From a checkpoint of a small image denoising autoencoder.
Model: encoder arch vit, encoder num experts 16, encoder patch size [8, 8].
Training: soap at rate 0.0019, 8700 steps.
Rows from expert 10 of block 9 of the encoder, named by matrix and row number. Rows with one number belong to one neuron. Each number is 200 + 20 x the weight over its row's rms, rounded and kept within 0 to 999. All counts start at 0. After the name is the row's rms in percent of the matrix's.
# up: expert up (encoder.blocks.9.mlp.up, 16x192x384), inputs 0-63
# down: expert down (encoder.blocks.9.mlp.down, 16x384x192, transposed), outputs 0-63
up.37,098,178,201,198,188,213,255,181,205,173,197,187,199,199,210,218,202,150,206,222,204,199,184,205,212,225,220,156,209,208,227,238,195,202,193,204,242,206,193,190,229,196,195,191,232,171,204,185,197,128,180,218,183,208,201,198,190,245,208,199,207,207,226,201,216
down.37,098,227,209,241,187,200,169,237,195,186,202,189,205,198,178,208,220,160,170,188,211,241,196,185,179,223,207,237,228,206,209,200,202,235,194,189,213,201,213,216,182,186,212,197,191,189,205,220,186,181,252,227,198,202,217,175,241,190,190,169,184,218,189,185,168
up.38,097,214,237,172,209,180,208,200,188,193,205,186,205,228,178,198,205,186,220,176,208,225,221,222,203,209,202,208,200,217,186,213,205,203,209,206,181,216,196,196,185,221,218,192,183,207,174,207,213,190,205,199,208,193,204,191,193,202,193,193,185,205,176,136,169
down.38,102,181,177,173,202,180,223,161,206,211,195,181,195,213,204,194,221,196,185,201,189,188,183,198,207,208,216,193,230,215,213,222,205,197,232,163,195,198,186,197,212,174,216,203,164,206,191,176,238,194,189,197,215,173,184,233,217,181,203,200,236,156,199,206,207
up.39,101,211,191,196,191,207,243,197,168,202,187,220,174,194,209,211,241,224,217,218,225,235,191,238,191,202,195,175,193,215,223,183,214,242,175,229,200,185,194,165,199,219,233,205,208,206,197,206,219,204,197,210,194,196,205,193,197,196,201,208,201,199,197,190,168
down.39,097,173,188,187,194,178,220,168,234,189,200,233,192,181,242,211,185,206,207,192,211,187,195,195,204,152,192,193,176,216,227,201,185,223,176,165,205,180,203,205,192,176,206,189,228,200,222,196,243,214,213,201,237,199,191,211,173,227,190,179,210,171,169,198,187
up.40,099,194,188,199,188,193,191,199,205,230,214,181,190,212,208,185,202,187,205,191,224,192,214,230,203,166,186,159,189,192,178,244,210,160,212,205,186,187,218,196,182,190,210,201,196,221,190,193,184,202,207,206,223,222,153,202,215,183,215,180,202,224,220,198,196
down.40,100,236,202,209,191,242,223,195,139,173,198,165,248,219,216,184,177,206,242,198,198,198,168,183,167,205,189,210,184,166,165,192,211,224,206,135,176,195,216,193,198,193,205,213,216,195,221,230,173,172,184,219,188,229,199,225,207,193,203,227,206,205,185,209,182
up.41,104,231,182,193,199,207,207,199,183,216,233,213,213,153,166,239,191,183,221,188,233,186,201,180,219,201,196,222,201,194,188,195,186,189,177,221,225,202,205,225,212,250,166,198,191,190,193,198,232,230,200,184,169,168,218,213,176,214,172,216,177,171,189,198,232
down.41,099,185,226,180,249,184,192,210,200,200,185,184,213,208,216,201,227,202,184,193,186,179,216,194,218,203,206,180,179,226,190,202,194,189,160,165,201,185,219,206,178,221,202,153,195,229,212,195,236,225,136,198,193,199,185,210,183,186,202,220,204,228,185,182,211
up.42,100,186,179,207,191,178,202,217,203,184,235,226,206,170,178,182,193,198,190,219,205,189,219,218,236,175,160,181,231,232,215,245,208,204,201,187,142,223,211,176,206,209,230,159,219,224,209,171,236,204,155,200,169,208,216,231,190,174,229,189,190,223,196,206,185
down.42,101,178,170,213,201,203,200,183,198,238,170,202,221,227,157,197,193,210,162,191,202,223,216,192,200,222,204,222,180,179,198,208,190,228,204,188,225,192,184,200,215,188,194,194,157,198,226,208,211,218,158,218,169,206,178,220,213,209,218,217,219,196,200,184,181
up.43,098,194,216,182,209,216,226,189,171,199,213,215,189,175,184,237,191,223,214,205,205,180,188,179,207,180,225,217,205,169,180,197,199,172,234,214,220,217,237,205,206,166,221,225,233,171,203,185,193,219,212,211,192,164,166,177,187,203,197,187,202,214,207,195,234
down.43,099,204,196,226,209,189,197,214,194,226,181,220,217,184,180,209,207,187,198,156,208,207,193,219,189,170,210,170,227,206,202,178,178,219,176,209,176,234,183,168,189,188,211,213,191,185,177,174,206,257,226,192,191,191,219,185,218,214,195,177,198,189,195,205,202
up.44,105,161,190,162,228,244,197,204,198,205,206,256,189,190,186,214,258,223,195,217,203,233,245,213,233,214,198,186,231,205,244,190,179,194,222,191,205,193,220,198,217,205,194,201,214,191,197,210,235,182,208,199,184,179,204,204,210,172,196,166,227,183,179,179,189
down.44,096,187,208,177,232,213,215,179,202,199,173,175,174,175,190,205,188,183,199,205,187,208,209,193,187,201,197,190,172,207,180,178,217,177,206,198,198,226,206,198,191,158,201,212,167,214,185,175,212,218,177,205,180,195,200,244,175,149,200,206,185,169,211,200,208
up.45,101,220,220,233,187,204,211,171,200,214,240,201,187,197,170,204,247,200,209,237,197,224,157,217,248,214,196,180,207,160,183,247,203,180,189,206,200,193,183,180,173,187,182,208,177,192,194,205,227,237,219,190,220,183,184,196,207,165,182,210,192,196,212,230,191
down.45,102,192,204,217,178,180,184,196,165,230,207,184,193,165,189,207,231,220,209,161,211,181,228,196,217,205,190,199,184,193,226,211,176,201,161,172,184,199,191,202,201,197,196,209,200,199,221,195,206,189,209,190,210,226,207,216,160,170,228,177,148,186,216,175,187
up.46,100,187,215,174,194,230,215,191,210,182,202,199,195,196,202,176,240,240,198,195,192,227,203,187,164,206,214,212,185,189,154,212,208,211,225,187,183,185,214,188,197,183,230,239,232,202,216,239,200,206,198,186,190,216,179,203,210,187,168,176,206,212,186,201,260
down.46,105,235,213,224,167,206,173,245,179,227,168,228,166,204,194,192,220,192,216,205,186,169,205,184,227,186,195,233,169,198,215,205,184,196,196,178,197,188,240,170,183,169,195,192,153,215,220,206,187,200,179,197,171,192,206,213,215,213,192,211,220,219,198,189,217
up.47,097,173,219,215,225,221,198,235,206,225,206,156,199,186,190,208,193,181,200,226,174,199,191,223,210,224,194,243,219,221,164,181,228,165,172,188,208,239,187,173,187,223,203,186,202,199,192,199,181,198,195,183,202,249,216,183,169,194,216,177,222,229,194,222,189
down.47,097,185,220,197,135,163,207,199,209,169,229,174,194,193,162,163,222,207,226,183,209,194,219,210,203,207,178,196,210,205,247,212,169,170,230,188,216,215,172,171,221,200,190,187,198,200,170,204,155,206,214,191,185,191,229,220,203,225,198,193,172,184,228,191,234
up.48,103,166,234,194,180,200,249,226,207,173,191,190,197,184,201,194,217,210,219,199,198,217,212,190,207,221,202,225,233,216,211,199,175,160,216,239,228,200,167,222,229,210,202,192,201,189,226,186,194,189,209,205,246,197,198,182,167,161,193,216,190,180,238,190,185
down.48,099,170,180,202,186,202,198,196,203,186,216,177,209,217,232,196,179,189,176,195,212,190,229,179,216,210,224,206,197,200,209,179,174,207,164,189,208,144,214,203,194,196,185,221,185,210,169,192,219,212,201,214,207,239,204,219,146,218,179,191,195,198,196,184,192
up.49,106,187,193,217,175,180,217,185,207,214,197,182,196,197,164,176,185,209,187,178,189,208,203,208,201,199,226,167,198,208,223,187,192,190,232,203,193,203,225,218,241,215,202,174,197,204,238,165,174,195,183,192,252,210,181,197,241,213,193,219,208,198,169,197,255
down.49,097,195,188,222,196,193,199,190,200,215,230,253,124,195,197,207,181,186,174,192,188,228,168,200,213,216,203,178,206,213,229,161,207,242,200,226,201,193,222,194,173,211,222,189,196,195,206,202,238,212,203,197,204,219,215,207,227,163,227,239,171,195,214,214,183
up.50,101,201,192,219,204,200,222,219,211,203,226,196,186,178,202,235,206,163,184,174,189,243,207,206,211,234,198,200,202,212,169,238,195,245,196,202,187,210,224,221,245,194,195,179,211,188,192,185,225,179,180,244,209,183,189,188,183,243,210,184,138,202,189,154,235
down.50,101,228,212,177,230,233,201,184,204,213,200,204,165,200,201,198,206,177,176,183,195,212,195,211,200,190,201,231,192,195,180,214,222,205,194,208,192,190,190,200,205,218,188,177,195,166,200,214,191,168,165,197,208,223,156,200,194,219,200,207,185,196,246,183,179
up.51,101,207,223,182,174,185,187,224,213,218,219,165,181,186,267,190,233,212,204,180,208,186,183,203,200,178,180,201,205,185,202,203,197,209,174,212,221,211,180,217,212,202,215,187,194,207,182,194,189,191,197,232,181,225,208,212,190,210,172,180,188,181,220,188,218
down.51,100,214,215,214,176,195,223,197,200,191,175,257,184,191,191,170,197,202,217,176,179,221,195,201,206,219,221,193,220,219,219,180,190,209,201,215,221,167,205,189,223,230,175,188,230,183,184,204,215,237,208,203,200,199,175,182,180,212,189,206,158,212,208,192,193
up.52,096,213,210,196,205,214,192,217,218,169,221,219,194,231,204,211,199,169,216,163,163,218,190,180,205,166,189,176,178,197,208,232,180,217,221,169,189,198,186,230,177,220,209,231,182,171,220,213,209,188,194,190,202,193,194,212,219,228,215,176,208,214,179,203,202
down.52,098,217,207,195,231,214,206,240,240,200,228,182,202,211,197,178,204,194,198,197,217,185,172,212,167,226,211,197,194,166,178,203,198,223,198,215,224,211,203,207,173,200,209,215,193,218,206,200,215,216,199,222,202,176,232,193,203,238,177,188,242,169,174,202,167
up.53,103,187,189,196,176,215,217,186,233,212,193,183,201,205,210,186,196,175,190,200,192,213,234,217,195,248,217,170,208,185,232,156,203,212,191,170,216,219,204,196,210,173,215,180,217,228,165,197,196,217,187,200,216,184,219,180,182,178,185,200,156,196,223,187,198
down.53,099,208,209,209,182,201,174,231,210,181,217,214,211,160,199,205,181,206,226,181,253,214,169,195,183,205,183,192,206,230,201,190,199,198,186,198,199,165,183,195,189,181,189,202,190,194,214,185,216,195,213,183,209,227,195,234,177,217,203,218,193,204,186,199,193
up.54,104,196,182,186,192,227,217,204,240,176,184,178,238,192,196,204,209,221,206,192,195,181,192,208,202,180,182,205,187,212,192,217,192,203,213,201,206,220,222,154,210,211,170,240,201,222,212,203,168,218,168,257,228,195,226,218,176,232,162,199,195,193,201,218,196
down.54,098,241,197,219,204,217,211,201,161,193,203,172,228,193,250,169,170,214,215,198,211,180,166,191,188,198,237,228,227,224,156,224,222,201,199,218,192,229,211,212,191,214,200,215,234,209,226,180,211,193,229,216,183,203,200,210,209,184,201,220,225,219,170,206,194
up.55,097,204,205,188,199,173,192,199,189,195,170,190,166,180,176,161,171,230,208,193,242,198,219,205,179,184,221,191,183,203,192,229,166,200,200,204,152,225,191,216,200,156,205,186,215,219,210,209,191,174,197,184,185,197,205,162,224,193,190,225,222,186,197,192,185
down.55,100,172,139,196,209,263,164,217,183,210,233,223,211,215,212,188,178,195,230,206,188,160,209,229,184,183,226,212,199,216,215,174,188,200,246,186,193,205,198,185,193,212,191,178,187,220,173,194,235,192,200,173,216,196,193,187,243,200,214,186,211,201,193,204,179
up.56,099,192,201,167,228,224,223,192,213,218,190,198,201,203,207,213,234,195,206,161,236,181,224,203,178,238,201,221,221,210,179,192,182,193,204,191,190,171,208,180,205,196,180,226,219,189,213,180,229,227,201,201,193,166,223,205,215,220,212,226,208,175,215,186,186
down.56,099,209,182,199,190,210,216,173,230,200,224,210,187,206,247,218,198,225,200,186,198,214,196,221,210,185,170,183,210,209,186,205,201,218,223,233,207,197,176,199,202,182,199,170,162,201,210,205,213,254,188,173,207,168,197,196,186,196,153,226,181,211,233,220,200
up.57,098,181,202,188,191,199,191,180,207,224,177,201,197,177,218,186,176,199,202,180,208,223,214,177,186,189,201,207,176,182,219,224,205,217,199,209,178,211,233,205,188,184,228,187,224,165,212,214,183,210,203,233,186,221,187,211,171,196,180,236,183,227,190,200,223
down.57,094,198,213,197,168,239,215,201,189,214,213,199,191,201,188,215,179,236,211,212,195,234,182,167,185,187,207,184,152,214,174,210,178,162,198,203,250,168,207,208,225,209,182,193,201,226,184,200,217,238,187,194,216,186,199,186,189,193,184,207,195,197,203,216,253
up.58,103,240,203,212,217,208,162,210,233,179,208,218,174,181,206,201,184,173,173,204,200,176,214,240,223,207,207,199,215,211,190,225,203,224,205,222,162,174,222,202,206,217,177,218,162,241,157,186,209,185,202,160,223,196,191,206,204,230,197,199,183,189,215,207,212
down.58,102,230,224,233,200,208,226,208,192,190,174,204,218,205,255,206,185,222,210,198,199,220,195,206,167,211,193,198,168,219,172,185,165,216,230,193,182,189,174,189,202,189,222,192,180,202,187,176,158,169,215,213,217,230,232,164,206,212,214,170,173,194,230,203,189
up.59,107,192,206,214,190,211,159,196,179,203,227,192,232,172,218,208,184,185,195,188,183,214,209,182,225,214,201,186,192,172,212,201,247,186,199,204,217,213,220,192,213,204,215,225,175,179,187,169,195,199,194,221,259,191,193,208,212,211,228,185,224,186,185,227,207
down.59,103,213,211,199,199,185,181,213,170,183,210,222,176,209,194,167,200,214,161,205,223,201,192,228,212,166,194,204,222,202,198,212,193,201,198,190,205,217,214,222,224,207,169,227,235,237,189,208,237,176,217,225,167,217,205,204,181,195,182,241,188,212,209,205,181
up.60,098,208,201,226,222,213,190,197,213,226,201,189,179,219,203,205,219,206,183,148,204,226,184,191,184,228,214,172,182,202,205,246,193,173,222,174,201,233,179,201,196,206,190,210,215,225,198,221,219,206,212,217,177,182,195,173,185,164,216,217,179,193,176,186,197
down.60,099,209,219,195,151,217,186,181,185,209,207,192,231,226,189,165,230,197,198,191,195,172,249,221,171,167,188,220,205,210,203,230,168,229,203,215,231,172,213,195,224,208,206,185,175,185,221,181,207,210,187,206,209,184,210,154,176,192,197,198,203,188,197,173,202
up.61,102,219,212,172,208,214,187,196,195,181,214,214,205,250,201,194,182,205,195,189,162,172,238,243,203,205,222,160,235,194,203,225,177,241,146,180,170,216,199,198,196,196,187,182,217,217,200,184,194,238,210,214,175,214,148,189,210,196,268,219,209,177,161,190,193
down.61,108,153,203,217,174,211,174,242,167,222,234,196,227,211,193,176,208,168,200,174,217,191,219,227,170,179,220,173,218,247,177,204,188,209,211,219,235,223,193,190,174,238,198,209,207,218,177,226,217,200,201,211,184,208,207,207,232,205,194,171,213,207,181,196,169
up.62,101,214,207,200,213,203,168,207,185,225,251,201,209,173,194,185,160,186,225,220,228,194,183,194,189,168,214,200,223,229,197,222,210,220,217,179,183,190,206,184,195,174,168,182,207,196,170,177,199,198,216,208,204,255,220,185,191,195,228,178,182,184,210,194,188
down.62,097,224,208,213,211,211,195,170,184,242,184,201,202,170,171,194,193,191,230,198,249,174,217,211,197,210,231,175,203,237,227,165,237,216,166,158,202,188,186,217,194,244,174,223,211,211,201,195,205,175,213,194,186,246,209,217,206,213,179,182,184,189,191,211,187
up.63,104,221,165,199,197,185,210,204,228,205,222,230,190,201,204,210,183,168,186,176,178,195,212,183,198,216,227,162,187,190,158,179,196,217,192,163,204,212,189,227,179,224,211,207,206,227,243,202,179,207,204,218,204,184,196,169,227,203,190,204,183,226,192,207,223
down.63,103,138,181,196,226,206,172,207,219,216,221,217,214,207,209,172,208,206,228,213,177,164,196,184,216,177,199,188,203,222,231,194,205,214,217,189,199,217,201,172,161,197,204,191,219,193,212,210,198,214,243,216,222,202,194,179,213,180,201,196,193,266,169,221,212
up.64,099,206,202,203,181,179,192,193,210,227,160,212,182,227,209,214,208,238,206,227,196,201,234,235,186,191,177,176,177,192,193,197,176,199,230,217,207,181,204,191,162,210,205,229,183,204,187,166,197,182,218,191,201,184,192,165,182,160,199,237,207,220,145,189,196
down.64,096,204,190,178,200,199,211,177,182,197,204,208,198,225,218,173,194,199,205,205,226,211,220,206,206,212,222,198,208,206,209,168,206,211,195,195,189,195,220,210,209,198,217,165,215,203,168,173,195,182,245,250,179,233,221,189,201,232,193,244,225,175,189,208,170
up.65,104,208,231,199,188,208,178,176,211,201,185,207,207,208,201,217,173,206,167,212,171,233,209,195,245,211,233,167,193,205,219,236,186,192,222,172,196,175,196,195,217,233,197,165,167,150,223,194,187,201,200,208,190,186,211,185,208,197,184,172,245,222,196,218,228
down.65,109,216,207,163,177,185,200,214,205,215,206,232,212,198,168,203,221,197,195,226,202,188,190,217,179,187,216,188,180,210,199,202,201,214,219,185,186,213,185,214,200,214,184,237,217,182,207,161,243,177,208,211,203,227,245,164,192,196,199,199,230,206,193,176,196
up.66,096,176,153,225,199,179,223,216,212,165,207,216,211,221,198,196,164,209,202,188,199,221,199,179,224,210,186,196,165,187,195,239,203,169,169,208,193,175,185,177,194,242,220,167,210,181,188,204,229,190,178,163,189,193,166,224,209,153,171,193,213,202,205,207,237
down.66,104,221,221,199,235,229,200,184,169,216,172,206,189,195,212,185,239,194,186,219,201,204,170,206,226,163,181,181,203,173,187,190,213,189,189,202,177,226,191,174,194,200,218,151,173,212,195,228,217,183,211,223,186,183,198,157,230,221,185,177,211,219,217,194,215
up.67,099,201,176,192,219,177,202,242,199,192,208,204,198,217,204,189,194,227,200,240,196,212,202,211,196,188,205,203,203,181,174,225,232,199,191,207,185,173,211,195,203,222,193,175,188,206,191,202,204,161,195,202,198,176,199,190,175,187,215,184,192,231,187,222,237
down.67,098,180,207,216,187,223,228,193,192,214,194,219,189,169,204,177,231,201,217,176,194,155,212,201,180,219,196,210,197,176,180,207,207,228,173,209,214,231,174,218,204,171,193,194,204,204,185,220,199,226,210,220,212,162,172,176,182,216,217,217,203,157,201,215,193
up.68,098,207,201,233,182,196,218,172,200,219,207,209,190,217,185,194,202,176,206,205,216,217,202,216,203,215,181,167,213,203,215,203,246,198,179,189,186,193,201,186,200,178,223,216,178,216,206,157,212,213,184,205,195,194,201,232,173,232,225,205,208,187,241,184,195
down.68,104,186,209,144,174,196,156,200,213,167,223,171,211,208,211,225,194,192,205,180,181,226,217,172,193,179,191,219,189,240,207,226,177,230,160,206,204,209,155,223,189,232,173,229,225,173,232,173,184,210,194,206,188,184,229,173,194,171,181,239,202,216,232,188,220
up.69,098,190,198,246,198,198,180,235,194,190,210,213,178,197,193,218,205,209,213,188,188,167,213,194,213,163,203,195,185,196,221,218,188,209,199,217,170,206,186,160,198,245,186,199,179,205,185,170,221,191,207,195,160,211,167,188,175,235,192,187,218,213,200,226,190
down.69,096,228,230,191,174,162,185,210,233,222,196,171,216,164,213,223,210,175,196,195,181,197,208,217,189,191,217,222,196,214,205,239,194,175,195,206,181,201,211,219,229,182,162,202,205,191,178,236,206,216,188,158,240,161,226,175,175,199,186,179,180,200,188,213,203
up.70,094,198,150,190,212,199,199,202,161,187,211,233,196,208,206,198,248,206,196,207,185,194,181,235,215,211,201,206,191,173,185,198,225,191,199,221,210,210,164,216,231,214,198,152,201,198,222,219,194,210,148,206,194,186,189,185,210,191,219,205,162,200,216,192,196
down.70,101,210,229,191,182,245,217,208,202,198,148,214,228,221,206,219,202,179,231,226,198,206,195,221,212,210,194,205,180,217,178,167,197,206,196,234,218,193,193,179,196,200,202,183,204,180,203,200,201,173,195,171,208,186,172,209,219,224,230,189,210,224,222,210,192
up.71,107,190,229,204,181,205,229,204,190,190,192,215,228,185,173,186,195,170,197,178,212,214,191,203,196,225,201,167,253,187,181,174,203,213,157,188,218,190,194,174,196,199,239,207,202,212,209,181,176,155,219,206,215,180,176,225,259,197,227,187,204,204,235,208,195
down.71,096,197,221,151,206,154,210,208,205,219,202,191,221,200,184,195,194,183,213,180,169,233,173,186,198,206,187,217,159,189,195,185,215,174,191,190,191,235,212,191,216,191,240,185,204,216,241,193,191,203,199,189,203,212,212,176,182,228,231,210,205,202,202,192,218
up.72,102,220,204,170,183,225,185,209,239,206,166,183,183,169,178,186,215,204,186,194,219,180,171,216,211,213,173,187,178,223,210,209,229,195,170,213,170,209,175,209,194,208,194,187,211,199,174,222,194,206,192,202,188,206,164,190,215,196,183,201,194,234,208,212,185
down.72,102,178,176,168,195,198,185,224,250,217,225,219,186,198,191,269,200,229,183,191,199,210,191,202,196,211,163,200,215,196,193,201,206,178,201,205,192,177,207,163,192,184,203,209,191,200,188,177,183,164,205,182,197,191,210,209,172,186,198,219,216,210,211,230,184
up.73,101,194,203,185,172,176,242,209,187,235,196,189,228,222,204,222,206,186,174,183,193,224,182,212,191,179,203,167,179,188,153,219,191,191,229,159,185,184,179,226,216,206,216,186,155,200,206,181,198,228,195,184,219,185,209,213,155,167,193,203,194,205,167,217,187
down.73,100,222,167,208,219,200,198,192,214,201,174,191,222,207,173,205,194,199,166,214,221,170,179,186,180,193,204,197,162,194,209,189,196,198,185,219,189,231,195,211,222,197,186,211,205,198,218,216,191,188,196,229,160,163,215,205,196,195,212,182,227,182,199,242,208
up.74,103,215,219,225,215,209,211,189,201,214,199,192,193,233,213,206,214,208,215,216,250,215,178,208,182,179,224,131,205,176,216,215,210,204,219,187,198,170,220,199,206,205,208,201,231,189,185,165,218,232,183,226,184,220,251,195,193,189,225,211,242,179,193,228,165
down.74,100,213,212,187,188,177,207,198,192,199,192,215,234,182,220,210,195,216,209,249,209,215,237,209,208,182,219,173,210,182,203,187,185,157,218,181,208,196,229,236,199,177,195,180,230,180,142,196,209,174,225,206,170,183,217,177,223,169,212,251,224,216,224,191,172
up.75,097,213,201,219,202,184,165,189,189,210,183,182,199,191,198,197,198,182,211,205,233,201,188,222,188,193,221,187,204,197,225,206,194,206,193,189,193,206,169,204,190,212,211,205,192,207,221,221,218,168,216,200,217,187,200,193,183,191,201,197,230,205,197,197,190
down.75,103,225,195,178,199,193,187,186,220,206,211,196,203,221,237,192,169,150,204,220,216,214,215,182,177,209,200,221,210,194,178,201,222,208,187,188,182,129,223,213,197,171,215,201,196,183,194,210,198,162,214,173,164,193,192,238,177,215,193,197,205,201,196,180,190
up.76,103,188,200,182,208,178,181,166,207,166,251,159,201,188,183,187,174,208,226,205,213,189,233,190,216,208,181,195,250,193,167,183,205,200,204,210,236,174,208,235,175,194,183,204,174,266,222,172,222,200,203,197,172,208,202,173,187,209,176,181,218,194,189,190,225
down.76,100,237,219,191,202,205,215,197,219,194,176,181,186,219,186,197,206,184,165,192,210,202,192,214,148,177,161,272,200,199,242,182,193,194,223,227,202,236,219,211,225,230,209,184,191,200,246,203,215,205,184,179,222,188,217,175,205,210,189,199,186,213,213,221,187
up.77,110,153,208,221,201,211,199,199,216,198,191,184,199,184,172,188,204,203,224,193,209,181,208,165,212,180,251,230,184,194,167,206,237,175,176,198,195,198,197,203,223,208,216,254,162,212,185,218,206,189,170,189,199,208,199,203,208,234,201,189,183,219,162,212,184
down.77,102,180,219,198,200,214,179,186,146,209,196,219,179,212,207,216,221,217,178,236,231,192,174,199,187,195,200,185,205,169,220,179,182,187,185,169,216,232,154,197,243,205,224,222,226,183,205,198,228,172,198,195,169,190,174,202,186,183,197,226,206,207,196,197,217
up.78,105,163,183,215,223,184,217,200,158,199,204,189,219,197,203,214,220,217,188,167,218,220,220,203,216,159,223,208,214,170,203,203,187,218,198,194,184,204,207,201,256,216,184,204,194,196,192,193,182,209,213,207,228,195,208,183,196,199,215,191,207,194,196,197,192
down.78,104,200,163,212,178,207,221,150,220,198,207,231,218,194,170,223,200,230,203,177,194,171,142,195,214,196,195,196,189,230,186,226,179,215,188,216,201,192,246,214,180,205,193,211,197,224,180,189,197,194,149,192,247,204,167,195,191,157,194,217,184,206,225,218,182
up.79,100,199,182,198,210,175,185,209,212,194,180,174,213,226,184,198,188,186,203,197,174,188,191,193,203,171,204,204,176,193,186,173,204,234,234,196,201,161,219,220,217,186,209,204,213,218,222,207,188,167,170,219,242,152,212,179,262,228,199,232,202,192,180,184,194
down.79,106,196,203,216,173,191,200,223,177,185,187,175,199,176,205,239,194,199,191,225,198,221,156,209,210,221,201,175,204,196,189,225,220,195,254,205,208,204,184,217,177,186,192,209,218,179,159,183,204,204,185,195,197,211,168,211,190,187,199,222,179,182,202,238,233
up.80,100,169,216,225,199,208,216,212,196,178,219,226,193,177,207,215,215,208,183,205,178,178,200,195,177,204,233,168,185,202,224,201,190,194,159,175,181,232,184,166,192,214,190,189,239,208,193,232,164,192,190,235,178,217,247,201,180,186,213,203,159,199,161,222,194
down.80,096,195,224,179,232,213,182,182,174,204,168,187,206,206,213,198,203,159,213,215,167,248,175,174,223,198,191,229,204,167,196,186,171,192,211,198,247,191,194,196,190,202,186,213,166,210,187,182,194,223,189,219,190,199,181,180,174,203,211,179,200,201,186,234,194
up.81,100,194,179,194,173,171,187,215,187,206,220,213,214,197,187,202,166,188,207,242,196,162,195,213,190,194,177,229,176,205,177,204,212,210,204,203,203,229,226,195,204,226,192,207,238,211,205,227,178,201,214,191,195,203,173,203,188,227,198,201,192,177,197,226,219
down.81,098,164,196,208,204,224,188,194,223,179,190,222,171,231,201,188,190,167,195,223,204,221,168,188,206,172,199,241,179,203,227,182,196,195,201,196,215,183,202,221,196,168,216,204,226,207,205,174,221,227,157,202,182,204,225,231,194,204,205,172,180,189,224,236,191
up.82,102,210,200,205,208,202,223,209,180,202,227,194,231,182,195,188,229,207,176,195,174,223,165,201,195,198,208,185,195,226,198,177,239,194,166,231,192,204,201,227,164,180,206,178,211,179,179,190,201,200,203,218,159,172,162,191,165,208,204,166,194,222,215,184,211
down.82,099,219,183,170,173,202,208,205,226,207,208,211,164,200,222,247,197,177,187,196,228,194,177,212,185,179,193,196,169,204,182,216,199,214,189,223,236,181,233,195,198,197,203,161,230,189,202,232,206,150,205,241,176,177,205,202,205,212,207,209,189,183,226,193,197
up.83,102,190,187,213,201,229,196,217,186,210,181,232,216,152,213,183,198,202,187,183,229,204,209,209,215,197,214,186,204,197,184,178,190,203,201,219,194,216,203,220,178,188,222,217,206,192,212,246,226,207,196,222,179,184,165,189,174,211,210,214,206,240,197,170,197
down.83,103,226,211,238,198,208,208,219,195,172,211,210,185,221,186,214,199,203,204,221,184,206,194,183,197,190,254,189,169,219,234,195,162,212,185,217,216,182,227,221,177,187,195,184,220,223,218,177,176,212,203,203,217,202,180,195,190,170,187,224,218,193,211,206,175
up.84,105,236,193,215,204,201,222,201,194,166,208,218,150,180,207,186,204,150,227,215,158,192,199,198,209,177,155,212,216,202,228,207,187,191,169,200,181,239,234,194,190,199,216,186,234,220,183,156,186,170,201,197,187,216,208,227,197,215,169,242,172,200,198,208,191
down.84,098,211,227,207,226,163,207,234,214,183,227,244,175,189,197,241,212,245,218,196,176,188,167,170,194,166,173,236,209,221,185,181,188,169,189,233,188,181,225,209,196,194,207,197,228,189,199,218,211,223,190,223,169,214,190,190,179,223,196,197,234,219,172,200,197
up.85,099,205,202,212,198,197,212,175,229,210,157,162,225,174,221,174,244,176,201,207,200,192,199,164,201,222,218,189,214,191,223,168,200,195,212,212,176,212,210,235,228,227,212,181,201,185,199,214,196,173,184,195,175,200,158,205,207,233,172,190,199,216,199,211,204
down.85,102,183,200,211,223,204,198,180,194,165,213,203,204,200,201,194,195,197,173,235,224,188,225,179,191,216,198,200,193,220,240,192,208,171,199,176,190,190,203,230,202,192,192,220,179,180,150,198,203,193,186,172,189,190,220,204,179,225,212,198,200,214,198,228,164
up.86,091,146,237,244,212,203,210,190,210,166,212,168,193,189,179,202,192,135,210,225,205,219,225,226,225,213,172,206,175,211,205,213,207,195,204,225,167,200,212,257,188,177,184,198,216,236,222,205,185,228,211,181,220,221,202,209,209,150,184,186,198,191,182,173,218
down.86,099,225,227,217,152,189,195,181,218,197,215,190,205,177,218,185,200,201,178,200,221,197,182,197,156,224,211,173,177,215,206,209,182,202,205,219,218,225,183,192,193,197,191,197,198,208,225,217,153,193,210,202,231,230,181,183,168,223,200,215,190,222,204,210,212
up.87,099,207,186,200,182,208,240,193,198,192,168,168,188,223,244,213,196,197,184,249,187,151,185,190,207,177,224,202,210,194,194,162,211,200,159,239,186,222,206,205,222,207,161,219,182,183,191,181,203,222,184,249,199,208,181,202,189,217,200,205,233,152,202,176,197
down.87,106,200,185,219,215,187,175,192,207,200,186,213,190,236,174,211,228,201,215,193,187,201,171,170,193,199,215,215,191,193,200,190,204,207,175,203,187,198,211,188,185,201,198,187,214,191,191,212,203,228,180,239,188,190,230,209,205,203,217,154,215,210,214,179,194
up.88,105,211,193,174,152,167,182,186,198,181,185,198,208,181,230,168,192,239,191,187,183,195,203,200,235,185,207,222,220,219,195,202,225,200,196,184,209,229,180,217,175,189,195,189,171,168,251,207,166,201,180,224,177,217,207,180,163,166,212,167,163,208,204,194,209
down.88,092,213,190,192,193,193,195,194,215,199,232,214,171,174,186,223,225,217,189,203,195,189,185,180,175,213,188,190,199,185,197,222,192,199,217,237,220,220,166,196,230,203,176,202,241,173,222,200,197,227,185,182,195,213,193,202,238,195,229,193,209,215,207,206,199